config.toml
model = "contrastive image-text model"
dataset = "simulated stained blood smears"
train_examples = 97500
image_size = 64
crop_scale_min = 1
horizontal_flip = true
tokenizer = "word"
vocab_size = 32
loss = "softmax"
embed_dim = 256
encoder_arch = "vit"
encoder_norm = "layernorm"
encoder_norm_position = "pre"
encoder_activation = "gelu"
encoder_mlp_ratio = 4
encoder_head_dim = 32
encoder_fused_qkv = false
encoder_bias = "qkv"
encoder_qk_norm = false
encoder_parallel_block = false
encoder_dropout = 0.1
encoder_inner_norm = false
encoder_patch_size = [8, 8]
encoder_conv_stem = true
encoder_layers = 8
encoder_width = 320
encoder_positions = "conv"
encoder_pooling = "mean"
text_encoder_causal = false
text_encoder_width = 192
text_encoder_layers = 10
text_encoder_norm = "layernorm"
text_encoder_norm_position = "sandwich"
text_encoder_activation = "swiglu"
text_encoder_mlp_ratio = 3
text_encoder_head_dim = 64
text_encoder_fused_qkv = true
text_encoder_bias = "none"
text_encoder_qk_norm = false
text_encoder_layer_scale_init = 0.01
text_encoder_parallel_block = false
text_encoder_inner_norm = false
text_encoder_positions = "learned"
init = "trunc_normal_002"
residual_init = "none"
optimizer = "adamw"
learning_rate = 0.0012
beta1 = 0.9
beta2 = 0.999
eps = 1e-10
max_grad_norm = 5.0
max_steps = 9600
batch_size = 128
epochs = 12.6
lr_schedule = "poly"
final_lr_fraction = 0
warmup_steps = 1920
weight_decay = 0.2
Rows from block 5 of the text encoder of a small contrastive image-text model, named by matrix and row number. Rows with one number belong to one neuron. Each number is 128 + 32 x the weight over its row's rms, rounded and kept within 0 to 255. All counts start at 0. Numbers have three digits each.
After each neuron's rows are labels from the 100 texts, of 14976, where the neuron reaches its largest size: "tokens" is the input token at the peak. Only what is clearly more common there than usual is listed. The data: simulated stained blood smears.
# gate: MLP gate (text_encoder.blocks.5.mlp.gate.weight, 576x192), inputs 0-95
# fc1: MLP up (text_encoder.blocks.5.mlp.fc1.weight, 576x192), inputs 0-95
# fc2: MLP down (text_encoder.blocks.5.mlp.fc2.weight, 192x576, transposed), outputs 0-95

gate.280:173073025169121144122052113135147154181182125122059126124144156152139086083131194163119152122106101102194143172063081103147143076124152131137135152110169068117115109205132149111203101106104115185120137082150160111143108169126116167102162137100105119088132167108171106098175097118139072125
fc1.280:188144152145136110104142136082138139123107175170110116098127093147076139085118114129127110113082091136127184116162169110121121129096195127096121188111176148111174079149167175153092134122090184156135152118168137167120111096143109138125128127156096159109154078132121145124107188142164127124
fc2.280:090139151114237097104104130096145112227171185165119172123130123139070177086156135122102135130136182064143097146131073112156150140141126198088184226151157118117176092136161118110101096106177124150054166104148145108102153162156171154141161124148121116100140145159130146124144095173095114053
tokens: "nucleus"

gate.54:122182149095143103187187154127123123116108107163097144158118142080184116155099106131109102184139102123157148073121084156111122141105129108152099116147096101131092126129107159122136168096071106146148137131135157115112167127103129098104154180139161163171136102066170165151123108122081127094
fc1.54:155143154121104134161179164098163072160099132085131072088086131097083157104113117120140108167166150148146110080157129181126163120171069139145112061186081118167134153060110209164112136076128070102167094121099089141105162127121144130082146150150118171149115092117136156126166106105093221141
fc2.54:149141154131147094106179121091103094182114084117203097154124128115115130113135149133098124072129136134083129142154092114121121153148142153146141120167132142133133184143161106150124084131151119103089187134122213143177134159124076164221154139085168066117157194144062134119078133174145117126
tokens: "-"

gate.522:150127051158061071111143181118167130070175107128128148118127081133156142134171150121136167127068143118146132164179141146082144157140139161133148108086120117057069148186132114136091117120081103181144104101136110142128106126105151117097110116137140093138109049052108063146143153135133057104
fc1.522:150121189125134167128143094168130141199075165166131115168128084142101124161112121117168136155142149139121092119137136128140230140187034066141092095148090125178120126131138129153036131093114127099113189119059143161119091059171154200110123127171141155151073177123155118144128157149106134111
fc2.522:118125159210167161169144111102139145108163123120149137084067170114080209100176146159114102177158132174135148126106179105107098114160126103113186147159121089162103171090118156144129104153113119142163166123159105130115174136122164095152073147122137138149176092063108096134136164123157142116
tokens: "only"

gate.519:121078093099045165182130168156126110114167111133075173149122110147124106124134115126137146132133103150163098132111154112129041092137144123179102080102118126068111146130114128122183165116068108103174125107173092090155121125141119086109085112141154166161096121109146132169135117149108047164
fc1.519:115109162103145100120067140140121117182095104128166138119096158116138109095107160119154137124173109091091104109161176156172152156251094117164148058141122111124169160143137113113164116145176116130137139155097116116089125171219124155160122123079161140154160148182106141064175124185096146098
fc2.519:136106137164141101135076156135151167160143123148178153106187183165149121062166125104121137139199102148074167117115107141139138095186117165145115109146154116171181177080127137105114059175152151130113210135121139108170115148119129140214122144128167076127130115151090101123108136101149153126
tokens: "-"

gate.378:109106087157092120092121123144171180120217091104064132182112111097134089144132088108132133113130114081125108158106119105110076098016175130124146096067129137091133081169112107150180164126094092124150078118164141144138141122064109125097080129147133148137103098088166130164152153098131060179
fc1.378:120122098131068124151128126171142158067191132157131173132186094141177073125137059097177145092084109161157126150103097140075079119102130104107093114075142177066179100129137152132146164095098119131116051115147132078188123058116117116135099128154093136157131140083136102126159127099157061112
fc2.378:127136115102079158121119121108147093160120136109057091132115068097135089148127113122074105140107160141164082140133137132145127147051114095167115121059137179090096105184086106098158183112075097142131025119146092131111148153121092124084132067157128192152076119129171176123187125134092082110
tokens: "shaped"

gate.363:132133119159181114112138093096161176086141132098156179183070139083166117134121109118058170102125181147113148188145124100086148123103064130132143122130116124187147149144152138172172137157077137108144109104093180141102121094107137145097107119171113125169131140109154123146192111115194160145
fc1.363:150158088139117086113170162140170094237197137125151148132077118132082134194109115089151133188132154068129145140102158119117116106092134112134102110167126108160186128087080156153141134087144124104112162123162150161146170082092086111121109134156144124104099078089171128069200101111078056097
fc2.363:131137123185101050120144132156172042158110128146114144144067080173134147194162129103175143195101175141113151135101132117120126098121134106129092099167129114149178145116056134148079100080171151123117145120133135155138131112067095107166127189142150102139156131098185145074143124113114114076
tokens: "cell"

gate.561:135146106137114127134166133087091044039102154121159208107081107106060175225065124148100155090104145161147151149106132157142148142138151106104126160132163129123123159102089199169056147190146140122151159137112128202185145097115060141129126139141166121133145151112128125092106073149107152112
fc1.561:134155178141129122134182096098103128132119174122225093147147121109136108105183135146218068145191138200111071032132175161105123149187120112113126136088123152123109128114117159126061058130154140145151109115150090165131088155168153140123137132091186109114192163129075106111124144119118138142
fc2.561:123142150081111172114141130127126117057126157156114138145098135170112107141153146103146075115083086105145068127129134136160140148124171104116130103107165126156109110094154113092158120075151102132152136168109087140087166156190159093094104051157112184131163161161096177126042147123162076177
tokens: "spiky"

gate.24:104136138181121178128083123189093124148141106131114135111068179148163137119205147129174126117113171121141171093121121173135109097114096121122154095157168108078095120071107203144093087124127182108102128120101123122107115184087142062133162089154126144117109074152172139125150144110093184151
fc1.24:067122102117088148177119161059176138151139141094133111147000085143142108102112102149160117127130070131098099106180122132161137213109132097139105128104101103117144098170171103129131156085080158087119117097090081114139106122082107123095121147123110194156089150101186130138093168101108099154
fc2.24:099090162080116141093136135118099068121126111131192100102181155097112097088121121144051100144159118107138163176089114129124133074138112099116096145113145215120127161157133117119133162083169134086164093128156158079176155086125016119110115126119112139191109134127071133120118141214189106138
tokens: "nucleus"

gate.316:189136193127163184173115078096141161173103165169167173135138115099092199115099078133201098102064116133095115110138130201108104077169065125099165102123093133098154153116109130178086117130125098068147117130149127147158139115135130081165090129080173138143141134105069178120116137130170192081
fc1.316:150086057121072107178109139111132143118160149130047150119113137130161110201204122149190171073110146082125174131109139104151181155075128116196134109083109115194164191126049117197116131163071152084116178099111132081170145090086077084094164132102117094138094139165102124120123209094105083091
fc2.316:113059145172121135089087174125115119125096161107136087088155142120118139133117088119095111143140120113113132186135117174125128147153118138129094114111119129164133150100121099123103150136154053143097136155165157137168080091184115176213120085119173084142174101145068133098132145160146185100
tokens: "-"

gate.236:123118114156178125103092159111130116174106151113108125090093119170102167142122160123124197138135172080148125137063111113143128092124146128098148205133177203173097155212109079133138127135098128159033136059116140135163174132115087138048163117187132162064155088130150138103166153114099176091
fc1.236:117125131065164153147144150124117123125112137146115103108106110092156140105114168120149118082176085114158079125084114195150115157130133117144137094168105109068124142167154092084100082111121103078103090130142085148127132120128142219160145167183128077104138141157109128193137074166092137154
fc2.236:124136118153083193169118140176144124141150105173123094099144170134088134059112159096090102169094137136134068126104083176123110150166117120147093161070159130112115152087121122173154175107166084050098182183111099099170106154213130104109178089081128137131099141090114125138139132122164112179
tokens: "spiky"

gate.403:125073120093055132089071194141135117170131101095126139134105122134130048066174071124133164176150095118100155134101153150131127145061183094166153070089157128116161153133120146138186131150109108142133139076087084081136125133152134146098099154159104120163101109078144111145141133107219058182
fc1.403:140125126106160097181115142166105134116158104103178149130101135118135180153123168079097155138153151113141128083135160145174080148190088084072115165154136135175094113111105187048123070193175161093163162107127080165082133120131148113102150145136137135106134131118130104100140089111117174063
fc2.403:087131186217147094166123135152144115130137140128202153106206163147120140089099186155098160131145080129143135163113142169211141149172138162119132111183160068071149165094166124161100049166188112127107144140167146102145141195159142116230147144105123072145085120095076099092129089145106116141
tokens: "shaped"

gate.457:158144163145133139138136114110132089154124189152079121104138153170087107088178144151188132084113100101116140098102120112161125105168166110033127212159168187103155100092110102184069146081130164141131118145083153167125072134118112126102155143130142169113137111101113098087051131183142176149
fc1.457:173110063099206172124075052099131159211118102127130148158120102167089117073118132103096134141199132085123141100106130112104149053130074173107186168157141129131117152185110143117185095155198121179116120121093166182106160215082120133131123178142131103086101160139102134138150118121093063110
fc2.457:083105119120199125129109116084112164244127131140105111130107097136141142074138128117060163153115135071168148145107113134153111121095063156149174146153093116120174080184155121112153100147151111137108131129147155099117110126094123166095134101143108092095086157157142119143228106139148108077
tokens: "<end>"

gate.272:184093026129073182143145153145053147062119141127077077142131133110146101143145122162111127148148086230148089150149143133148109108134099108093134115130167147098103119191114126091152157135076122149166102157099129104123076187134101134116102122129128184208093144134179183182085110143107074146
fc1.272:153113107141147089103181077102108093123075155123169144084160163143090129102085147087099138096137179121128094089182140163150132176194093163100138149158083160103074227071111169128109099120138121115130142181138114201134091137174171128108142118160176102124148110157089134103169143158102169158
fc2.272:136143215134184133110142121178123159141145115145177183126173137168109160080160131128139160160119173111124130141101131128171145104193098139141155084168107079123120133051152137161092067179143148124111194126172169139116114124127160138232136131127131084178127147114096100120124082115148136153
tokens: "-"

gate.84:104076150130132168166089151122214155162106187116095094141105133161119114060120156153118141123172066104150128116096075138091103181208076169071127143159105130135153116120185126150065135157158129131145154119073167124149103155184105153134115115098157099149156125111110119114121118095128146175
fc1.84:111098027077079143141126125099133147137144138120112159178182099152165132114112143134116129124134130168135156141086177177096115128089193156184173053128150089092142121155114106140174120132134153134152107162107111125141154147157130131117121135137177144156078137120110102080164100086159096136
fc2.84:094104091115150127167110219160147124156146089147187115140184128120135103093111052095155103161195095139100119103104148168103154121169154137129141098146113138152146195082117122106160118154145143061130177125130118084146053139154148094195138101104149133154144093124104104058076118103110188128
tokens: "band"

gate.185:130128153112134145103117081065112108118132140100130138058150148075125193137109098131158074136126164108118136117199116144119159166211146143124129154096098111148114124071129178155145104138086110126113111115188193089090108137097056122061121139119173098197174105116097139071122084168079122156
fc1.185:207096123139097140169186139092135176163149084101097134082141112104092087151125095117106112109137130141171092124091125114153157091140153148130202129113133114146157150123119143106105106140086157126139124110170154117146136189144096138100102095093108073169190093069075126123119078149151125146
fc2.185:165151095110130091134152160149109157087108124159163112166121099157120035128120100136115152075088110163113067096107112094116103094098161156120173153174144149125141137168147126106138176108144220106134170128066093179159110121171157166126124125132033160086098142162116101167084171136177137142
tokens: "cell"

gate.356:087061128094079131165141173119083094140118126141118124119118132123105127133179138120143115152125152116136101128135127103127113116111087117201140103181144129094117125127136120130076088094122121037118082133155115108195102116168105115105105147191091150109130062143150074180167158147114047050
fc1.356:054133188142133091079111153109162112139134118107173210168134116161199112128112134132179114108109091161073178135173163207145156145150148114118150101119115147138147118078134149070160102157124202069118090104097133088126136053081162091178103104150167122106129158142140162121114080091122162093
fc2.356:132176099099162144121155124109122134138098143108148152109153103111149132099086127132159128104108130125143175129094090144151088064144153128140132128149145183157135144119151145094144113146121146169150113083120144093173068098045102214121158123137099161133144181165150087101132126155100194252
tokens: "kidney"

gate.35:174102132107177126109141146188105166176201132148104152063118092091138151163129142132124108129121199135119119140181110109106131109105085150141133107176082112161077152137151162088146120132096131048151150149165134156121123052153114134112152192155104145101084078126156091195190116140054197149
fc1.35:143064086155148078095117124132125135116161130161172175184147136152143080154175143124098146153069178158086140077132153144127160138166168161104083110138148155146139171152130104117144114179052121144094126124144142106159109082114089096089106098134142178110154178114130106122132125166186124134
fc2.35:082143102138110133085047153085130080134093143076114130155142062138101099130159157118164117136127143132192160137162088111064142118077112100128089143134111197153181171017103137105073148135152145123149051098093137149130135099087142121141104168139122141115145139034065120125071064102103142187
tokens: "spiky"

gate.384:233171114149121133143103098144151173080159101084160093125110130126089142165134107112112056165109092091161156073133087130171137139191146100101118121141086155175093120122161123079081155191136119171166125106099210137159057064115079169113130125128143176081100100088145029115074124083141188152
fc1.384:132102145110090090085127091139169148115076124175140124105152197120154136186112060117131111094153134135083083164131064140132130145136141108099067137177152097212066117104117187146092167113080118153108174138194113133117215135170122163106100163097161171098099157098145144137138066151109055112
fc2.384:108145072137135096140133104232124102077157109114129131158164095072162147149131099128093151139122122176097201122096100154119120140088105123117044060096147193101106178166139115165167100101131095169139109071098130141126084122110109134113113119168092187100145125130117122150152162088112121180
tokens: "kidney"

gate.91:100125156080087138073191132119096120158167103143084058075114140075187129105109132121181092082143084060092122131127141127121111107144137223101128148095161143094120202125114176116127089158082097100141140127142120166072148086144082094086109124141075068125114168183081064098168089175139120079
fc1.91:150112132148124091142124122120058076134190139072178081091186086082102122061081152134151104095123077113107102134124126212195131137149153112149124102157162125132102129176155086108143110156135082112116160161125089129106124122112137190168098058132124055170174109112079130109111100098082161123
fc2.91:138136112104111060083118096092165143072088178094120149198081101043136120144064138120163096148139132156090175127189111104112124118127075117140143123154163176146140141132190148098120158132165201120107126124111134145132184097124107135137128119124171200098154157096131134145160088134128153134
tokens: "cell"

gate.382:113136068148110112131114164123112092118122078117119081116075146128111186165079167165104127123082108088097058138077139134144124154177156111071132148123116159156127102166157126172019081123150090129067169115171138120087096172128141154084160113166168074110093145140082130165153123106103150103
fc1.382:087080110133145113134185120160098109121106104102126120119223053121103163099099086133127136175143120153088121121128118112089125125154122183155167092146114140163124056179156116110149087116163153100108141171120107162144032178096127136115060163076167140183067154114130103167107166139143075158
fc2.382:127112136201077123046147150129149139114125089135128138128065143145065181065109181195130082083135142130160112106134084111106185140166110132157108164130136121182077158137095129176116084134117171134140107113145122121056141121090142118115127206160118121131121119068114124147126152095097131105
tokens: "only"

gate.377:125130157097094113112162152225129118123143113117105144104111122122055140144122150080169079121160205162147082091146156134151106148127147146161130100154106129106121103139128106163108111085138109059155087176093089125134181169181151100131118145171082131139133109101117158151123147161148138108
fc1.377:119076149114105154101163114129133147167089170100117103126099157141144148152131097058109081130146201104132110143139142202176162144125076121127114136098103090091095130109114111134160110104151057101143101178164075101095154110142120083097117177149137127136109114102147101074160087127089083126
fc2.377:128096166110115122123112158155153131177124146124130123162121135145143158155173156113109100133112204084129061149143103094163108154122086205148223181114142107145149122123125120168128100114111065122137162193116130144111212135228141084156156128165121050105099124107125129148162127123138039058
tokens: "kidney"

gate.136:152141158100078151143146145118080121043105147145133177137149091114089118131079133148126115120127145196178143152146193119121157092182152176172136107116194091081100169099121118176069172142115154087132147097202079126129109078175150090096155134122196182199186098101135169088111156160134122179
fc1.136:113131146145214158111069108156205179188156156109123113101128169132157177128182128117116135083142092077124042143099078109155106156082103138121103145132059159153107072157152153112178073133131110164093113110091160095155122124060135191094156116149092063101101161122117095192160069107149137103
fc2.136:087146129165219121096133094058137171165119137118121133117078126111076185098088142141091126091097178096134104182137129125128115105090100141119191160142094151115152120147175152114140074137131106125075075097130161100127140112093121185107098125128122108118089145082135079136191090116135127185
tokens: "nucleus"

gate.290:190149153120106080099098127037120176154177188142142129102210123131129140112147178215147118198105125106127143121103095106192151099184113114115157154129096160113147134135108134174198165093180101161086096129121096155117090067077082126106090117063089164075107150124132096172174131135087112114
fc1.290:146143139114128116098126073145123143145075099085108124131153104117120110167132100138185135134117120082173188122134126101076068113091134128095094140116125104138074138130147160117138118175053101157132084052227146151110146092094129133100105200149121197176091106111128123172147108110092189128
fc2.290:045112107104144142191145155147118108115097152150142134147103120113107176101127118152095150125074203157111142131107123178169116192108111149147146091108078090124077119158134059116128133120135122132141161150132130141209112113084105055142086108154137084130084166147137183111140124181091158229
tokens: "only"

gate.122:119175186112134085165153121207138133160065127165164174126100151134119126117097193122079115176112193097130110161154113141111172176125058118161139079190103087143143178065139135168132115124145068091141119135137139147094163135153140097126161142203114141170155074121143172070184102075135144078
fc1.122:123161115131156123126191117116092138129161124125129166169126071115177167149121082161086131114081139117123112170176163123046152120081109092152145063108149091122146175127141170106131133159082130073115139093145152159112131127102154133106109142102053149118147112110132182192127150092142137106
fc2.122:126161122190187080102083056078095109158118117143107151133111122112102132132133168159164133091130085184107249184141129057105137069159129096113089126138117146116090158110132138136094131155139182137115113069111121124142066126060106162158094137059133144128153130119123132133126133103135154169
tokens: "kidney"

gate.187:158151133150165195118165143126161145054089108101124115137059124109150129162140109171050159137154124121105163112120119175156138111102108116090144147063155121092102114176182111174183091184168136142148109130122149105136126130120125080128131134137094103141184150143090116161102105133194184181
fc1.187:155125060076037132139111104147106109157183141091158100134130072100092110091150152144148171167119097164138129121083129104084143061082207166091115127133146154066142121096128114134111081103187129158125120113175111069161111184117162098109102128095180151138088122140165121128103124183096106094
fc2.187:108144127149068112117133104142136057203099127152092099105139096115139182160115148139170156185096126126150144087077154121120107106165200091161115119120140120109158153115083167140065124009117166128090125138146133130179098122149068084185151148115108099123093071101149162155149137095115080144
tokens: "a"

gate.324:063138157117144174128176119082095102168078140109113156145133086129150089072101079137094088187149110112144145085137130107154172123143119134158071116072096150099138171183127108130150172182111131181138155117062099159167102097144167068124105127148135148122184189176135118146141083116127147084
fc1.324:103126123162113158137121194134137129139156130115128143119127035100103135121134079083104152079163122169129084116167145126115117147099125142158160112109114092139095064150093105112140108135092091121147133210136112119129202155162110091051103134087140054154125173123102110062139102189184056119
fc2.324:197158127154073112117132146072166129159160116126139144117194151067134159154107103116184088140100163178101178142153103117118144134149152154127140129068104145117140126175135147138178126168117168088113152086117114107057115128083105086138124113091124134158162137091104174108086141135087137132
tokens: "cell"

gate.294:186100125160159103070153131182097134149129133136074094166111112118096163108107083069139137143063163099129121144157169154097140173075165118084086176172120165131089152099105168145155092090112102052100063116191163156100170103113080112078123173144078133058127085079123175155186086135154125125
fc1.294:119084093071102124159127156160092121124120135162171144115184165145171087069105101132125158154156113179128128209125108077155123105170164146169175166107159155070176143105126114102190197140156117097164106153103093143184171125083143154119065114100148139158118175101127111164163132145134126167
fc2.294:074151133161114083097133129096134128068147141123063144108120121088140144144141126181174118066119185166153152120087074111132153132088121090139090142155078134117053155155102121163142140140179113206095096080193141204085189112118113109087103186096105130123124162094125169125104103117142112153
tokens: "band"

gate.118:139150186107102174147101130046128115109106217203070107066114168162168190100154102152120138147115104135144139064105112142144120133145136101110093143086087111067069106091108169151149146123152174199141130183151096132081128122112129091112150134135144086133110128108129112060127147141084130067
fc1.118:113110104118178137167159198144096111090172125155131108147089131156093118106149183134107134125104070132171117139111149072129039072097181161164101156149130102055132066096140130105166154153167151119133131148142055178150086173158127145125099113052102124109118146118108143155115123135140092146
fc2.118:169141123133135098117156115140116130104133129168070143146131108130082048166124140105099160094099116138128082101128167104144156088101107133127210137175170143144142117097107129116094151138118174079131121107100117189190169135123162176119119157147060135103162145070113131138048127166162157090
tokens: "cell"

gate.528:166117106130146143176161116188103119101137061137131118106100105085066097156103144141206101127138113135123145160148111119130138075072120131135111081121108108184085157143124173064155118091138134085124133088099128104143118152080092125204167122121155098124118170128187173116154052122086168115
fc1.528:129129121128081142124127185090147127123134095107134119119165142173140118111127208104111114170108139107154096115107153105123109101098166160161145094150116160122153071099132109169118095138183160120132140209159119158142089082128138107137114152084130160158122078131163080134127174148177076137
fc2.528:130105119172179120087056090134165168147144069153151118077103176119164165109156083138065141062080130129106150118134094183128090109065103104086090121086113181083127123121152109103171136110109125112135149074123098112133127150158096184115170046118129175117144136105125163080146121150063227160
tokens: "only"

gate.458:103107116142131173119106130118145095108195097162087146149106072190119147113123095124121168080117101102097133123056136137104068141069155107099158169111165137092105101155106167094171123157148163113167096172151147104101149131147089108087155120110079151102088164119124159189107111105081068080
fc1.458:125124174190189152092116139114122126191165146186129150076053133177039172119110201179124150135119089124119149119096139167125149123148140125119166164169125073149110135081137149121083085156136160161156192165168158198106121141109149169155154122112179145063151121125096143133148151155091191103
fc2.458:089112181152255163169094121157169146122127137142160159120120168147143162104140127097140113121126098113122150139112104167137138126157091140151141149152129107156166141077140098118075022107155139149079213185161132115106129105148162186219136192110104041104136123124093086145117123065142142139
tokens: "-"

gate.237:119116132162164160090160125088145162060107149127090128191115132126154124103111118148063142086150154144063150194142122133123155119148106159116130160083130166135081097138120106144145191144077111146152103144076168155146103107124132105099099110204139108221122109115107131120093141138180099144
fc1.237:071122187166171176117120086166160147071097077081110148128107128136166136109129158103109202091095083112170120160130148166138134096111089148154142074178136097173135165171154159109133077135084130106110121153149154085098104168145144157135134118054117060081095167147123092122161118130103202171
fc2.237:139144134104148185122113122088144169096134101102108142146116159072096136052116143108019116084142138154133137170113128105128150088105046131136139164105097153112097145141169107116188160247082098129137120099082147138088146155144193155084138060161114148141099146137079133161135078133136175155
tokens: "a"

gate.253:108074159085090175195083123138176159159178137137076125133171133116137035123135119167116162160111084154165098137136161144175163163130095094107142097099077114108110146132122132112116122135159038134135156186140132095128130129088164142101203117146023190137143127061074161179121161120120156156
fc1.253:161114132165141132118115124125158147160137107121148164111145130141117152127128143121157197227112155108146108148206057108106145008099115096123089112200136116159166078098172182156177136136127125088109148202187152124128134079058119124103109131147132151146113155115137159138195116121172112112
fc2.253:105132116053115132091144162153136100115100090115120109116222189100134153042115125180135120126057065099054091117153152142124149162113129134147125106137141179161033118088165094132102114083128101083114082104131098080112155109115141112190149093144140157132087174158162090099071095113070143116
tokens: "spiky"

gate.399:089162119155075172151116094116048096142145152090209123157144150137151170119158217155150111079108151148162179149128096173123130061126130132112133081136121108142092143085123119140168105137130120152086105137073144150103164204104160162155104157087115082112152113123083185147111062153088157181
fc1.399:094115075119151166135105147124161166149120182124175111120174114130118085061142111094132148128105142121161173193132169084087069101100157134093129075080107154143082114128141066206123081099087133156135103126113092150070117183095161126139089141108107118139116151163139083146115137168121156117
fc2.399:129095072177142141084138146100100106109108085163140118148137159140165169101114142153099118123157157103143111125194160120116123086156153122107127136108153153127134199138124146160157115061119198112118114140133144089126094151126117211151167057141205152165121194076085135175142119138113119113
tokens: "a"

gate.570:113098152143112063122130081140186151171110062140145131142108097149154114130157115172172174176086125100089123171204098143132137148193082103099143138102108127142170111071108127134150103127154147089118078174094075133097128090142121156124150136109138166132150133172170111117131133066150152121
fc1.570:171133185123148125132145170085167132084105130152139118164160102115121131151138133116105100113175118155076146122131107090173185091142145155096153186112104108139111131098131140087157153084145186151132127133109167166107090100100172191070084199168138098160165169094117138093100144104133153137
fc2.570:149077123144078091133080147138120141183150156170115118162093127130186086136108088101096098067069111114186171114169171154101111147137185168164142179138123101151152117056156137115171148092088108102172148181142113164086113133077118086103131095110158151126152149098121149137166149092145062045
tokens: "spiky"

gate.550:155139130097141071110139143105085133150124111080085142145177143119161114086169110161167116112159106152133138152131119154193185147221123139141089187112090134139117130115081074086133161089143108105113179103128117139159098154120079096132100068050142050133115206137103121094126157112169115210
fc1.550:180062096149114150089138129166166129140104161105093098077075148157084159140110206163124138099138084145114172103163067112162159133125139132061138113138112119100138119149150128092127101117092131138144083129168134149112097124160134148153133158138162109096147097109160129188125115151151110125
fc2.550:152135136143100144086131092104070113106131113096138144126065124081155186108143167083123103073055177140107122165179167101162171169093187091150090141136164128144046159120113128167093102084126142132094078096125131117098126072119163129116140139164049114123113122123096188142132107137108162197
tokens: "band"

gate.58:115147090133077069107120167187089155144119174092132115144106199119115116147136101132151138177082119086053091141147130130121068184113097061119150104101084155199098108092113119113085141146116103041098105106101124117130114094108096126081103097144144114121096126129147149144145123134100137155
fc1.58:068134163167185169143107152148144154181127110103101145082125088103164061129126145149199065124052042154132074080173141193144119175129114158097117107160116154127149160118190149133084126105119138129095165106079123114165114167132101118126118146132121123117140129163142148152139164095138154129
fc2.58:103093133094090073110141156068127111125125136125111013104180112173102073163053116141137111085111127113180128119167112089098152187099129119157152180155133152155153095155161124144164134130135153135125126107074103138137103146140170132184173134186092114102126224116077080151112185167148134135
tokens: "spiky"

gate.198:103121157178110087104116131119174126152152099137151126055116129105133126152100182149108125148110205152140125147185109063164170150114104196144208149162105134142150134040159147145047120126128101071182104104141104162114140159127172163152184087122153077142154129137086154075108097074098180140
fc1.198:146149085086149144161093107094145067152076171079181157161110090126109164151148135114158106119153158113048120158179097186124124094177147133118100126167145084147118189131103135093070137150167114141157220158146065151146061161143165161103163145143139158123201140162085121135173133116110132155
fc2.198:189093096098132146096105125095141113120137099144064135146163134086156124098093114176177185180132128182141154055125173103111091121110131166116168208100121147093163126142114184104126150177146121182124157149063146091147136124103118107059091112122160122103151164124157115158110157131075099125
tokens: "-"

gate.170:080111143164130160161109150152103117125093188162075161157131124116137120147139187115173094130211051090139118141145194082129124155072068103143044140167102089151128105112096082122160199146084134145080137143118146104135191071133160120143124161104148128153142145157091099120123082164117150102
fc1.170:083088166209139143135109113132091145096148101085088167156078070145067107093135153128091101129140067119142097171123168102145078151096101132186136118147117104151185051149118088153136124130167135103171103160097139107119119099159176071100139102091114065100096165107108083226140158096098168107
fc2.170:203149078091126066143146116185120137098139158123160130098132108116119126151126092102179157079086098101162169096122091076143123109126122171160170173167108168111139165150145150105128155131123121131115150065119142100144118150107098176138131047086105136097148093140175079093169081160106105120
tokens: "a"